config = dict(
    model='sound classifier',
    train_examples=39062,
    gain_aug_db=10,
    fused_qkv=False,
    widths=[64, 128, 256],
    beta2=0.999,
    eps=1e-08,
    l1_shrink=0.01,
    weight_decay=0.08,
)
Rows from block 7, named by matrix and row number. Rows with one number belong to one neuron. Each number is 128 + 24 x the weight over the matrix's rms, rounded and kept within 0 to 255. All counts start at 0. Numbers have three digits each.
# fc1: MLP up (model.blocks.7.mlp.fc1.weight, 768x256), inputs 128-255
# fc2: MLP down (model.blocks.7.mlp.fc2.weight, 256x768, transposed), outputs 128-255
fc1.581:108121183095080121036161140147141186182147148169154157109163104143063148170176134095127097069142244127128077140083100129128139011080108130082129131213130093126152134173106122124137201099222128116144148162077131176158124096175127138214153163129128130131122182025160138048068112103114149217095109097139138150128097141100099149186207113174118158128085121166102136125142149132166192116121
fc2.581:145128122104135085147139129127153125162145134137142151129131150112082146142135158135148120123139187152131139097156130105140180132124143125128103108115126141135158115129139109094128175136121119172123132117118119128129118086128123128138112130112121138128128146069104115079121123058155091116125127123095096124112094139122145136128120124164086138164128151127172115160123154127136113132130
fc1.584:128128128129130128128128128129127128128128126127128128128128129127128126128128129129128128127127129128127120128129128128128128133128129128128128129128128128128128129128130128128131127128126128127128126127128128127127128128127128128128134128128128128128128128128128129130129127128128127128129128128128128128128128128124128128128129127128128128128128130128129126128131129127128128116128
fc2.584:128128128127127126128128128128128129128128127128128128128128127128128129128128128128128128126129136128128127128127128128127128126128130128119128128128129129128128127128129128129127128128128129127130128128128128128129130128129128128130127128126129127129126128128129128128130128128128127128125121127128129129128127129127128128128128127128128127126128128127128128128129127127128128127127
fc1.585:150124133113127128128128115128145158127125120143103136115154123149121126123124125138122111134122129134131115119132124117124123126124111128121116125130130123121132123134128128112139129129137125107119129123127125129140135115135141125130125123137130133127116130129129122121116118109142133118112127127129102099132113124126133143123139138128124119127140126128128105126121114151128131135128
fc2.585:123119144141134115129123124126127138103139147128129132135128096126132136129125116130135136137151110136131136137130119133137127134129120133135113127123121135129114130123129119111129138122122140139126136151125141131129141124127117104117124128133131128114147143143104128126128113131120113128127124112127139128122125134127126121131128128127129142128134145125119128129127131127114125130130
fc1.587:127079141126169169082151094154150144125042090202123143108170109196122120119114119131042001137128134140121125123127051062128106076115114127121128126132139129125130073144133123115127099142132093050130150096129105130161119091129157132130120124138136141067146149124125132108117134123133142113042130127189087088129126146174136134121143122128187140124159115158116130133093109131142125123122
fc2.587:117162131178118134105142067067125113099130132089093139125131117105122143132118141102147153203136104124159152155128129127134094142127147122172137114090127217106111132106118130144138093120121255129122121125164171102132148134096110137103133114131151123171126122156120161135176127190096124129136079126144156103169129126178127116159106120124157111164125131125131157112137147144119149096124
fc1.589:158131132122086122129128103113237117135180109128118160128146094159123147065141155129101121077127135123187083079124123127071127125013144127127128084132145141091108081133134112072174136037172121088117127053119153130127141125189126132164173112134129129168129124113128150132105125105094153117015044150123128035156127081131073098122128110124151172131085103255171140124105081220135139128121
fc2.589:155127137128127127109069161205107109171096167128148116146126116108066136137137118142156112117051153139091144181183143132128141091145150139051127128124125127132131131123118142190103094167103130100134066145123026047133112153138115126138143088157107115151124094130154136138158122126155118112141151131185135126167210130225176154111081156107129132138129133116115145107124125136120104164116
fc1.590:127120129124137131132110133103140127132139104120120123140120150134134131084166133129125130115137127128141115129117128131127131120109134130120127107127129128121129147169073129128144143120136126123127133101124135131130105125156132126150128116125128093154129148119133131155134133112129179132129104114106133133151137133114127106127122123143107165124129118128136128134130110140129124098126
fc2.590:129121118125119139132139128128122136101124127132128128116129107144165134149131128128124128130128112123131128128136119126113128133119131128126133124120128131121125128123133129122109114133090129125128134139129125113127114142135133149128128134126125130129135117127112121141128120132130128128125128124129121127152129120145127121122125119112136147127129117124137135127128129127129130120123
fc1.591:090135134117140122083131072162129135255123134128104200102140144146055161115137136110098104144138250122136104129133126096127129102091155108088118118137107128128138118117126125090172133126149128026129133135134104118130136126181191126206118117130128132148105190089094185121118121105132125130121123136125129087135113125118136131131167160142117126140135148118143139149121107162126127128127
fc2.591:135130173127118155114128130119138134127161124129130131146120113128122114087139103111127154109153150127127120127149125128164120133130112147121133135136119107128135125117111126132131128103101131127124126127130146124140128130125139125124118143176126129129114136129129132136127131136133131139135155166112128131178120123110123139129129144118120099132126126108136128127128125154117140135132
fc1.593:135122152097079139095127109129153146174120131153105168090161126127084168134141179152088085097122197161137097146133128106114123092110138102105096073138135113103143105147122098107168172087141134086101164132125108131159147125140157130162146124115143107127129169098126121046125142086113127176105087096161083130132128163128128139128149136186128132157199127150129116122129145148158164120123
fc2.593:146131127133141154129125128124127128127130133127131105166128123126128136128128127137128144117128142137129126128131129127131124133121142163138127121118122116166119130105095129125132125110110131126099145153129127148125135144127125118128126127120129128130137128124132112158133131117136116139141131121121131140129139134128124125112126137128107116128154141114101124125127132139119128127127
fc1.594:127119128139106118129103121135123122210118123158135124092116139133124126085129135136132125128123243122129085131115126141112128130151138126090131139141128163136127131146055174071194143139171120114126159120126122092128118114203137088188157119133122133128108121133130132164127122107127183144142116098150128104138140122139130114125161122118117143119124117140128148131136116146138107098128
fc2.594:135124152125114137128127124129135122128125126135135133141123085115101128127128106127130124118175181130129117154131087128127120130128125126121131130133131128132121133126127114127121132126108137142130143129124119112132120147111131129134135109131151114129126127129148123124177131126129128142125128110138133134164144124129118125143152128124156107133152123133128134109128113129087128155128
fc1.595:200168142047129133114128086103171177130140149123111124125117121138014193103126128081131116127118204223188105130142143125134150063051131123127026027111070111126152118116131112115121198030125139147147160156087131163187132149135122068152111146135127087162058176000119140023114146090149127139124125153128157141178112135111117153162083143144125073134163196122138144038095121181088131129056
fc2.595:127126146171255108162139123068090121129131066179128149092120144109135000146100102168122128024124205173127171072167122115146118144140058152159125142134160078141132129113107135140096111128129137130095104061128075083064129104129176116204090144110187136124123061129133111141255157097144079140034255088139053173064199086154109155138116128100129128145121067127168062128131123060125137146153
fc1.596:149110115133128119089088123207172130166113027169130137118074136087070124123069131074129100074000156163080050129154123122169134143125187104124090117175115125069126071083120113109144145113044084129132071121100135127146000122124113119128159159168124128148130123116113112093114140113158116121121110136185212113152139109103132090125220171085137150130116242146182100108142058155127131115133
fc2.596:097057149163082073119122125135108067147195167116128119179148116170199170125227040171160133173125135151154138128036126124140061112122138122129051076072123186167131255120122080152124253118186146190145149129128104159181113128177116140255030128139200058126147136118127146144134036031118168142151110096073151166125155179156154095162150139104128136049128119128128117134123105117052051106139
fc1.598:128129128128129128128127128127128128121128128138127128128132128128128128129128128110128128129128128127128128128130128128129128128128134128129128128128125127128128106132130129128128128128128129121128139128128123128127129128137128120128128128132128128128128144128128120133127128128124128128128129128128128128130128128128128129128127130128108121128128128128128115130128128128128129131133
fc2.598:128128129128129127128128148127128124128128128128128130128128129128141130128128129128131127121128127129129128128128128128128128127128129128122128128128128129128128128129128128128128128128128128128129128127128128128128128128128128127122128128127128128128128128130127128127129128128128120127127128128128128128128126128130128129129128127129127129129128128128128128129128128128128128129128
fc1.599:150135089125146113127129112086149124150127079157118134140123138120106127102109158092106126096087153128143098106133114098126130141121142123127127125140127136128111113116105119097145115121134126129095129097138132147116118126150137129151126129106131123158119155119142135129144144101128127136122129129122130117134113108096126125132123136134127115138117144146141122109131123170111134092114
fc2.599:101111133114131148128127128138130132121171131138128128125132149135128125127145086121110128135130120124138129128127114129136135141129099125121131128135141130127127129128128120140104141130128119097112127141128129127141120113125133133113121129145128141129152120130114142164112115135128140127112128128142165120138124131111135131136130155098161119134117126130125094129129108132128127117128
fc1.600:130106123125158034118143129131119058133122075128137127156132157151128122126132149127124122080000155171139125131149127129128123121084129129114129124138114122132121174138009110100132126120169142081128128116126105044113102133211120129172137126129133143131129141077127145149094106126166160128130104186127130128171133118130126129136122118128134189135120069143158130070126123134158153132127
fc2.600:114141120131119189132144135124127114115159149148127132131136120098110138138135135134137136121139138127120130122129127116111126133128124129122118136131138112140141119096141124127126145107111101137102140129130129163128129120129149128071127160141134140132128131148128128110152127109136072146100133106142121134091128127116129118104150132123129112151133132128127109127130129133128136128127
fc1.601:132142127124146138129117107108148125135130128124100129123122116129124123123128124115127129125131133136150114119137124120133123116117129128128134111122139124128119122149116134123138116129137143130117126114128132116127132118140130128141124117131133127128121129127130138129149137125130125125120124136130113111137128127147118137140122117140131123124140121141133124114112124138130132127122
fc2.601:123127140130129145146126138149116149120117136129127136109129126133148134140128128148128121155148112126134129144123137126148128123129121122127127127129129137105154135126137111132123104123128155117131129131146123102136133122118144128116127120125121123114121137129106136128127113148117125124118127127155114112116108128135135129125129132128130131131134129123114130129129139131129121152128
fc1.602:081136180115127131125161131170075079128114163145045131068143209132108181118167170122184070128131143113159128169143150000163130015021153070048147013128149096117179095128097123125112158080248227053140117057129027100117018139216181146128089135026155093176074197129111255097223128128132105133122118094202124138102137192145126150125138060151131163131106112138137105124133159124153182000126
fc2.602:127199098121150255126221154112149135112095143148180169091061113062000130147123255078122170000135245110000163093150129112106212122106146194074216255220154098127120000112150128128124114115039000144104166127127128157128129111113157074000184246174105211086128151168196120106202155185122021143136117114143132118025121097097047075133213093122084077203107128171089081126117176125156176206114
fc1.603:128154144120133153049134076143158163176125135160108168130161125145056165130120161127115134130128255126123119122132123085101127122034141128107095077118107116103145099116126114127128122104116160097114142136139128134176140132111128124155114128124134130153117138066120136057108133078159122196118125139131129124167102137118127152129130162139122111133136174116129129131125148175112186125115
fc2.603:131129140129120150130128128119128131131136127138128128142117119131131111126128128146118129059124137129126125093143131125121118154128107127127129128129128104130112126102121129119121112118114131126105146119125124115121149133142156124160124128129136128130122113127133100153125135130131128135089165157116116132144130120110127142133124139090128122129133128083133118122127100139125128134127
fc1.604:138171185039133194123045097110120141173042119108079129033060141151127105104122129123028070138136130217188121144201135122183123087129154146139213102128118106127127135138073194151160120108119148116142108122120161000125222131131144057129159053181136121107144127101098121138149221162172152115041116129127127111136169121167077132170082132182150112131255129139134113049072144127208153145053
fc2.604:118114217141114129072141000127128180121133113076048235078171123215210112138132131170134156233181053052123103117012091130111001130072116111130107133139124108112127139139126129119130148074129138127136138067129229218143121010101075110151119151141232135127129124137007107121113115139128144115120045063090081090121085147128013125126178129188127176003150145117077124188132142084128255122198
fc1.611:121112112128160122133126130147120119132130125130120128094119140133131131129144128126111126123133128136131121125112116126143129127120126130097127108130141139140132143135121115130112143128129115117129132129129101128150099123143130144146110125098137124119133144127112130131139115112125117130118129109146129130115128153128139128130125131128123129124124115129148111139136101126151120106128
fc2.611:146131128125155125130136115115129129122133138126128116147126143131138123125117103116124134113126130125142130127148127130138122130127126135137137120113132104122132129130134132140100115128127148126127126127132128124121128129121127139129120124133129128143128110111128127128128138144132113123123136140137137140146133127136115143141103122131148108123127125118123130105122138108132136125116
fc1.613:135109119117145115093114104128151134198123122176119156110126128128088140127140162134103104081104177146130109129146117099125124107089138122083121096138126126127128118110107117114142128119142128096091138107128104109137125115166129126192136120128145119136125144092130135129127128080130129151110114123131108108157136136135128130129129130142120128139143125148155127125132128149138143119114
fc2.613:129127126128133147129126132136128127127128139130128128116129129127129138117131131122128112101126147132128117130124119128117128146129119125107129128128124130128110128121121112117127125130131128118115132118129127117128142123128128126129124128102129127127128124129131128143128129119132139133128129151118124130156126133128131131129128154128096121133131128119145131129128121140129128128128
fc1.614:132127125128128130119128128127142142131117118129119132103141128128125131151126157126121128128147128134115124128124122107137130117118129129128129125142129131125128123130121118127139091124136139128105128109138133111131109127126127129126128128113125127127121187128130130116171121129123127128133128074135129116097118138131127120122128127140128128131103130140129113145129146137128150111133
fc2.614:127123119090113129128129137129127132122148132129152129129127135128095130078127129128128123127126132131127127126129128129100129142130121121113128159135126142140113128129118114107131141128091123131135129140130125129135153132120128126093128131131127129126128115137128128149127125129129129130112107142129128128141126123106130116111128135126128109139142131120136129129130104128132129152129
fc1.615:110129095130106085128145021132128106190126133155093176162120126117052131082122136133072123136213144101089107135080055001195130172163117072200087166156128131155079122105106128118131135129127119082120183100189121123023147128139149067129089115115142134132102154137139128115137152111079138130166131095079062115137097126026137143135226192153101119135212223124127139176127121133128116157123
fc2.615:126194154169097130057139012142129113095112224056130130105180018121076133119127125243229212198143102126054196135194177143129111121060143156220051156101103038053154125113118131125134133117114115163121111094116224166166126138124076098057148148124101227072091175125129107048072125133129000090138213130102109131055104143094127157091095050133130165122104157070126128151143125129077186129171
fc1.616:057166188076187123103076077206078124197091066094067152127049141128126123127100121112163048145000128099151126190138129168169104129123154119137123136121131137094070255153096130114160059120125153000139071076151148086115049114204120106136201075186158131137145148131127106234088065156130132123137043106209209047176122093091112026137215143075168225131131099147165121150168128121205153071188
fc2.616:118078140134111156075216143132130171130167145255171121211185109128062049109127055115097112125138205131016109014115137000123110127179080103139120129171164030185211005051194091190044145154149087153110215181137069152120133155138220115197000217106242125151117115151147129060128175000244131141118255144096085202122127141062207232184178207126147016115123149131097090115067113084034066128128
fc1.617:138124128128143110084129106122159129176128104139122141121140140119083164126133163112128099054106189145136103132146117093118121097057141118107096076139128127100126128131074115108136136099161129118095139102127102105134113109168128128182128128101154113169114152082136154109140119080125146174125088127132127126160129137116118128137137127140125165142129128140142112106138143135147175107095
fc2.617:127119127129125136129127128127128125125125125129127129128129122127132126130129139130129123111153124132128129127127121128109128136127127127117128127127126134128123130127116120129130127130124128129119128128129128128131129125128128125135125128120141125126144129131128128141129127121129132128118129125129126127126132128135130119130122128129119138134129119133141129131128128128141128128133
fc1.618:128100101128122066128117130098177132129121130135131127145124134098129128169129131134127132059063148226215129172128129146166126129121096131111121129185128129113084135111069130126135120091123131154082133132121127130201129130152123128127136131126128132088189189073143127127095083128093105226127135137144131130123132135130090124135126119128139132133125127136127145124184173128159167131062
fc2.618:120141132123217136126148120131051118076108125164122142123125130202217098134118103113119110175131107105131143132136118093125130121126155117159148137105139122149098130133128129126127120144161096129119127000137126133006075126144145144102128122083129162076134128149120108114138133126154129053131182128127094106106121121156133127078124104136118149120194127191128131153123120108131138121134
fc1.619:127128119128138127128128128128128128128128121128128128130131128128128128128129128128128128128124128129128129127123130128126128134128124128130128128128128129128128128127128128128128128128131131127128128129128128128128129128127128128128128128128128128128128128128128128128127127129128127128129129126128128128128125128128128132128128121128128133128128128128127135128128131127128128130128
fc2.619:125128131128127130129128129125128128128128128128128128127131127128128129128130128127130126127128129131128128128128128128131128123128128128127128128129129130134128128128130128129128129128128129128128128128128128127124138128129128129133129127128128130129127128129123128128130128126128128127127127128126129126128128128129128127128128128125128128128128128129129128128128127129130128127128
fc1.620:111133195000102167126115090025114123177118135124090143065107168108101098003164192123108066111145136166201123189143152111126130079168130102127184134128148128126124157172061155072238162112148161086154129105155142032107207143172255128175180068140135067130122144111139127123140255127128207138068092126114039128133155167140129152163078099199134069185253108145121175101124154166227134146113
fc2.620:138083192128141133081112042154113221158158099099093174031131146159187125166162117137082120159255122061127084162000033132149052128116130094022123128134121118121109182163109152140150201128162129129126116132130137167135146075102075120255014138107244118126124124140017128137155120088119166118116067018117081130122106210132126134116188123231069179048205185121086146194154138066148230108195
fc1.621:150117165000103144129127128155160198136112140126106126065128103173127211175113124130124054127115177188189128136126136134108114107080107129138148122139173054101079119117131162126128137127114172074124142129103139043136172132143136131153179063127145085109174155046134082122103122132128072140080060112115138132131134120137094097153099102127134134128129108144124110090133117157186241111084
fc2.621:115143127233187102126114086096145123000154098127128129133129130138198106122134078117117192149125106055151057054027141124123000143127147135109133117103071131130167187092091088129140076092173128120107128126175140189088127138108126116172097192117172133133115129250155122211106125073163146212136146148145159110135127124131120035126127219105111076129107125126118139180067114131060131133255
fc1.624:128129128129131127131129126117130130126127118119115128124149128130129129126125128134128127129124127123124129125131128128129127130124128129128121132127135128129124126127128130127125119128107132117116127120131128127129138124128128138126120130129126130125128148132131128120136120128131123128125128132129123124118117130128131125123130128127127136130130131125130106131129128139130129113129
fc2.624:129128131131141117127127131130127125125130133128130124129129145126119129137125124125154125135127140126126128127126128130127128135129129132124131135128127134127122127131133122113131143130142130128139121128129125128126128130126120121120137126125128129113128120128130128130134125128127134120129117127127135132126125130127128145126128128127116130127125128131129125127126121121123124130129
fc1.625:143129122131137100085105124060128137231126094172133132087094128093109088032129106114128129092170254101119115129120108130171109136152087122126127164224122128127091139149090172100179129147147123132088139118112153073093131055159137095182151144137120120106071131136170127150225139126080146185157134054098127133146142112127134148127158129137073108134100117146134137132171138138143115136122
fc2.625:147129134092128127152130127101134104143155094137130124153116139124139130081165114124126122052126163142160083129129123123124134161119106119120119107126129078126094140097145079118124146113124129123122129109127114125110107127152151139200134108089136084160126105082127098201149123100134116136116104126102117142163142119121128124128138120131117134128135101076136148118123067139136127114135
fc1.626:134126139130131126128127129129126130128125128128131127129137130129129127130125127136127126127125127140128130124128131130125127128131120130128122126128127128122128129139128128128128126129134148131112128121127124119130131125130127126128126128128127130127130140127128127127126126129128129127129129134118125122125114131128128135128129124126128133119128125128125107125143137123127127135129
fc2.626:131126128129128122130123128121128125128151118128128129128128128126126128127132127126128131120135132138131133135128122128153129115128128128127121126129126131138131130125130119127132140132121125130132129139128128128125141146128125127132128126128130128132127127129114126126131128123128129127128121131116130128126133130124134121130128131128130127131127128129117128129128121133128128129131
fc1.627:125116129136135118122140131143128134120122124138129132126140133128131125128116129137129128128122124128120132128127122126144126137125113131128122130133120137118126127134115121117130110132134138116128126113130129104125136111131124126122123138128126142115116173128129129124121116133121125128131139141126126127115111128120130143128146136120127138129115129126133117133140142120137129133136
fc2.627:124132131125128123120127133126118130134151131124129126114129127122114134127146125111116134088152162137124125123126124127139129114127126138118129128129122133145129126130129117159113140125135128127138120139127128126125150144128124126136131125117135129132120124131134125128137127124123130129125115128111148142130125133130128130135128139128117128132124109126129129127126118122131124120131
fc1.628:128129148100110141089154071195120132126112127158058157110152144142100148135098127165094121140128160113111130113126128058107095127112138121158104136136135126125143094102124137127148118121129130040127142079135123101075132131164152111150124128128192131130038125135130150123128148127180161123155128128157117106169118103119128144130173186111136134122204135130124081100109099128141129133104
fc2.628:104120128144142146125194079135118106000095135127109172088116000155147127127099165139135114151127117133132141144130059131095100173089136127213113135127139125129079131110141128122129124132128135153113144071140164129126096125123122132107135163098135134089169133128116077058120111169109108119112130092092102111096112068126110114138127065120135194128152149129144114132175134135101178126133
fc1.630:096127176082091165120115085073119107139067113127037128071115139164124094118146217132105116133100140189178103134196127068226123081064129130126132091130079096129160152123000156144166118081154182135162118090102154041134115124161145116128128047144132130129128214085104116101192183156148216129071164110134130077098132141157090150155059106138149154127128126134165103077129132175150168074123
fc2.630:111092142127121156108136097118121166179135110159135131106128164138112090138119121121099096123170147085129090127062097121119129133173087070066137194157186110147094120195137118131054168156115122117156126163161098152123128130126152139227105123128163136127160070146095128115140151136116167093087135085149054142125128155116110172129163135135168126121220161138059125135128117059164191131150
fc1.632:207139159091138128128061127136232125124127151122132127176121153116112135107127119135135108126000126129133054133083155136089123109126097119085136073132140127119107134129174122115117129118245142108104124127129120133232140138195118134147136116167129105159147078129197204149068118039133120119129063240145135127255149128187115128130127197135159138125048109237111134054119123152133128143136
fc2.632:073136124128102030096141104128076094185088145111115152053176127105074161131129188156179115193172141156128238160197127127182173112116127091159098126132104137121140128152130105126128137132146194169207041132128129067126106088132063125087156104084068133135092140079055154034128097240112113107139125129101119078085072127167141186125076062156145215189076136097137119168214154128127147121121
fc1.634:128127131128143126127126127125133144129127126128130128126128139129129129124128126129129128123126128132132129125135129128129127125126117126129126125127134128125126130142122128128128117130128143128123128129129128115130135124134129130130124127132129128127128143126128129128121126128127127128128131158125127127133127130129128132131128127132133139130119123132126128125128141125139127129128
fc2.634:128126135134128119136125129122124129123135136127128129119128126128129130129133130128125128128145137136136133132131122128148129126129129128128129127129127138135130129129125128123135135129128133107129127133129127116111150146138130126128128121127132126122122130129117129119129127122124142128114126128121128126125134127138128127134124128126124128128127124133131129128119123133145126135129
fc1.635:224131153091109131129132129123147136134116122124120140087127084167087157133145128114134043092127236209188122175130130132104119063040120129101131094150129096119090122128127148124128146126121128139127134109117128107151081128178126123170183106128168074096125117048155096119160120129119102125099088105122135127143158112201113129138116067123124128122126102197142111097122083157136160133089
fc2.635:132152114131147083128099153135208194136124149121133110123106100128145134166160119113115129085130149064128091124065143132117107128120134123116129119131103145132143144132115148143130112137172134128129126152125153168111135151128104124167140126083159135130116126146204091142068127060136139195138122156114183124132147137132120112101129190130111132129059098147135162149127113131132127110146
fc1.636:164165222144122123078156124133245199128105084135103127082136048167126151182109255077150086000147141117027057079122087127054128181106133000128187034157177163095123040189210148107129000169204196120055119000122161054095089119150134140144254023031134079182086110130153017097084192128107255105137221151000128115255056102159041138128124120076129131118002102174209127078126080135122123115108
fc2.636:121074105255044188160172163000235105000255050127159129244143236154255056000215193173121255000124066154203153048146136126214108075089133255127098127124114134155184178050000036151208111015119062131000139199138160188178219191169174126125085255215161163153145218128123195194138110118119149255076194128132083168075162128056162000132067144132185127171110118136089081151126185165125161108159
fc1.637:141127128124165133130129113125156125137141087129087130109139125137122130103127128121087120113129136122156104093127125110137118119102143118132112106127142129124128123132132113095152151109147114114114155118131124149121137117147142116156131122120144118131123128102133137132128133093144157131108089112128130117156129121103126112137141146121123136127148125159125108109103106156126127102116
fc2.637:129124128121128126123127136128129132112120143138136129135142096129126141147127130124128124130130121125126135137128111130115142128123102127116122129132127129125109120127143123131105137125130135123128128143128129126143127124117124123106139129131118129122146131125129120123127128135124126128132130098128142131135126136133129131112130134124130135141120133143123132129129130132100126126128
fc1.641:129087090120129168129131126148125165128062158146121144129143212116127107027122126152157102130000129172129091172197129061184122142123125098070182097131148074101182108129145058041240107144153098119124151142159102127189111112132169154129016147128134127162133183141078255124117095096194039128115129175161000127131143180155149156098151150216138094153171208138125128127120192128122128106146
fc2.641:170132137180133147138144164086115099072213110109143128141140099134220128128164134113129178000194212135126118126128102159135086122129108221083127127138126133159150185130154128165128081125201147113020108071118139140075176159135110160121126255103132147104114098122174109132176109132013122235156144128119161250119114120120120122138114092119115127086072063165140110113167235068114139135131
fc1.642:149101135126096136069105127155124255136138082109117127048162159129114127155086130128127082125007180255130124080157142135070080107128224128011130035160057151096203140223057130074206111098133155131136128136129094062255057128121141127145174128113130126161116041121104189163098124126215183129125122155255126131162129135136128115124116147020103108145142107142192061079124137122126168133131
fc2.642:131098054113106119064084109073151148092139144032163026255162010181249147036155065180129163255178079143139201117152139254044117067081126159157064139113107089101165173215024121160126216141128112152204134204076159133195185096046098056149114091182017155113114149002112094173038131126127192046174128120089165174113094142108126188000003127136113134075152137069125122121125089127139120230128
fc1.643:133083156102125110036005098103140193255121115141106128088127128090122118115091118122128093126155131148144095165116117125131104139158110046092100130149138155121139152236115118094151131130070159142081163130140131107173133129123150122175095126110168112127133193115117111121112135098079136202116173108142110127136106183122136135137129160128110080139158139087205109132246153158141141166137
fc2.643:144131125169150120131160158122117139096141115207126121147129124133138078136138114117129131069039225155100089064122136082127098131135119151123156111105114138163162091034194130139114109132193151126123131116128085123126183180143172126143049160102174133133102133199166152127151114048127129154143212204099128153114108141127172181165130149062114110103116120121141099090116128103104074114127
fc1.644:148128120123136111109126110124142137208125116128115142109126128129068127128130147133118118108137239128131125137128118124128127117043126099105127128148134128128121130135123129114171114128129127101099129108128128098134115119197132128167180116129135118108128138114148127123131125118117134145113125098127118117144153128137128127124129125141128137146119115155138128130144127174142146116121
fc2.644:130128126124112147130124129129139123127136175128128128114128128126134139130136123127128123111148148128129115135120122128128129134130128124117131128127128132128118130125124129137128130131128127128123132128128128128128128124128126133133126127116128128126127129128130128132132128120129126129128127123129127128124133133131128134129134127130113128129130129128128132128128127130132127127127
fc1.645:128140111071100166061114070113110128220129079124103157124122124109068121141141220179127127049144255127118125134150128093100128116135171129115125112136128120122128209130109120125147133094109118122056129013136130122126118120166167142175162093121197092131105124072143115167186143119081145165101133098133103128133127117124148131109115128112085128189205126124176076136203125181128217133138
fc2.645:132118131156088138154126136138114086113117137097094139097138143133136180136189188128171126130140125160129137150121118118131125131127132107110107099118107178127126158139055119122118182122120124193113128149142129115136093128129119143109141113128140112106127154148084109131133114122127128118128106130132114124144160146209157116107110125128106159138126110096152150133135132125151129133144
fc1.647:135104144090146061103059112106119115210104080141115129133150202106088100101138119147066053127131132091129077224087128133168101115129071002107111170194182119120077207150111110046153188119180087000045166126158130120127067116147240134170131048139138069098109197137166113132109113073108230150255091094137068093229144182127173140098255145174129164151148087141100128200135117140187128148140
fc2.647:157015140204125125121127172133112127106167147111159108124122051131132144129135105222152140195162168196115147178116130158134103116121133188129020111108138119128092194119023130148122189132119100255073187110057147132132068131129123131126120211052139127036154157130127028074147057102112103147179169058110092190000128162127104102124124096115005154054201139100134048123167133112096128111085
fc1.648:111222113073164129128127095122212056139127183118084128166116140118112177103223197107131140104000140139189102108201190113088134093000136142127174026124085118121133127058132074132107077000226154044128088041135119135131129141255115128191160081122128101165105126041199174177115112123184070138009100222172176122255129091132128124139051190088147110177060129161255116094102112180093158048130
fc2.648:064133099073170116070103149165056115255000057139140139109022192023000142130100130101124040106122141146113167222145135106255255117207146113130152164129139190136080114220133128169128147169050131153249081148165088035071109135122132140124149071138118116155130131128128122126182124188109112071138051058154129126097133126134140123132155135193160132182172167124097128151149164053193096164143
fc1.649:127131117127139112127127128119128143128128130127128128127127128127128128137133128128123127121138128126129128127128129125127128121134130125128128129127140128129129129131126128135134125128127131126128126141130128128134136131125131129129124125128129127126125129128128139128129131128126128128124121128128128127136128125129128129128127128127128123129123124128129134128125127129137128136127
fc2.649:130126127131127127132128130128127128126113128129128130127128129129136126129128128128129122127123120128129130127129128128128128128128124120123129128127123129128125128133108131127128121129128129123126130128128126123125128128131129120128128127125127129126129124130127128134127126127132126127128129132131126126128129128137127128126128120128132132128126126132134128128128125128128128127128
fc1.650:128128143128129128128128128128128127128128128128128128128125128128128132128118127128128128128128128128128128128128128128128128121128133128130128128128128128128128128120127128128128128128127127130128128128128128128128128128128128128128128128128128128127130128128128125129128128128128139128128128127128129128128128128128128128128128128128128128147128128128128128128128127128128128128128
fc2.650:128128128128127128128128128128128128126128128128128128128128128128129128128128127128128128128128130128128128128128128128128128128128127128128128128128128128128128128128128128128128128128128128128127128128128128128128128128128128128128128129128128128128128128128128128128128128128128129128128128128128128128128128128127128128128128128128128128128128128128128128128128128128128128128128
fc1.651:128128130128113140130122127119136131129125120129113130126140126129129129116123129126117128124129128126133124122117128127129128125123133129128127128128128128121128126136127129127138129128130124127128129117126129128128141121136128121136127126136127130128125162126133128125135130119129133128134113107128126128116121128126129125128135127135123134128137130127124112128120122131133125112128
fc2.651:140130126130132109126124139122130120122135131129139125127130127125120129140127116126146128108129140144127131128128121140129133139140128132118125129126128138130121128131114136128127136133110121128127124132129128128130117126118128128116128125129125136128128117131133127135139127134126122122125128112120129129128121125137127137128127121112128127130115123125130121128128109126115124152129
fc1.652:143097109130167136115129133139138161133111080206172135133128180129083113123130151102091102027036250134118070127160069074170121140142126129013193121139186128126142096144112117107085032141129100062075124106164085086122131143146212185162083129125156115135148130128114134161125136104130129131030159194149120120134131150127131127125128127130159102132125115162126171127128174132180130140136
fc2.652:137191163131255126144085081064186135129161094115116129128133173078135110121140109072146200059128115132186083131126097131174124148149148128128159062100096138122153135125125130114159000090115166043112098126157149112080176089085127137131128088137127112210105134144114180180199139135115123137128115117151187111237115114188096108142108153126120069140111126116140139126085161133123118123167
fc1.653:128128121127124105126112127123121131249122143165107128112128127121108146153139152130127122123038188155151123131145129128128128124116142130128114084128088126149142138124088128131195147086151136142129128135126123128141128113168127111156142128128128129152108129035129139128133129108138126141110122094153158129126138128135127130129141128133125130127149133132156122088123130139136128131111
fc2.653:142128135138128125132127130128163132106130114128128128170129131122135128110121109124126144143179117128129124128106110129162117129137126127125119128131127129123127136129128124123129126099128130137128128129128128133134134127089118126122119133138128130128128128144128126128127131130128127130173127126128146133143097129128128129129136147129128108142128134129115129143119129125125128139142
fc1.654:199129129105127132140152128073169121126143095138112125139110115176131148102147119159118129086154132127243096122120130127112130093044129130133124084118155127139103139115113105107127150069130118118114239115128126171132119128218143128227129117112136069123128128062138131131139127095132161124102112103094124126162139118120090111139117099131145127119130096124124097059110040189129141094013
fc2.654:081107124137144135144130200134129126132115151158169118136130153096126086140131120094108123076130180120125137131120129128109172128150120131110128138138143150139129135121127117135108144132130124087122147181133078112127120160127193124121135138108115118120137115133200128140127146114125132171132132105168131169138158132127155121077137151098118117153130119157120157125132138105121106137128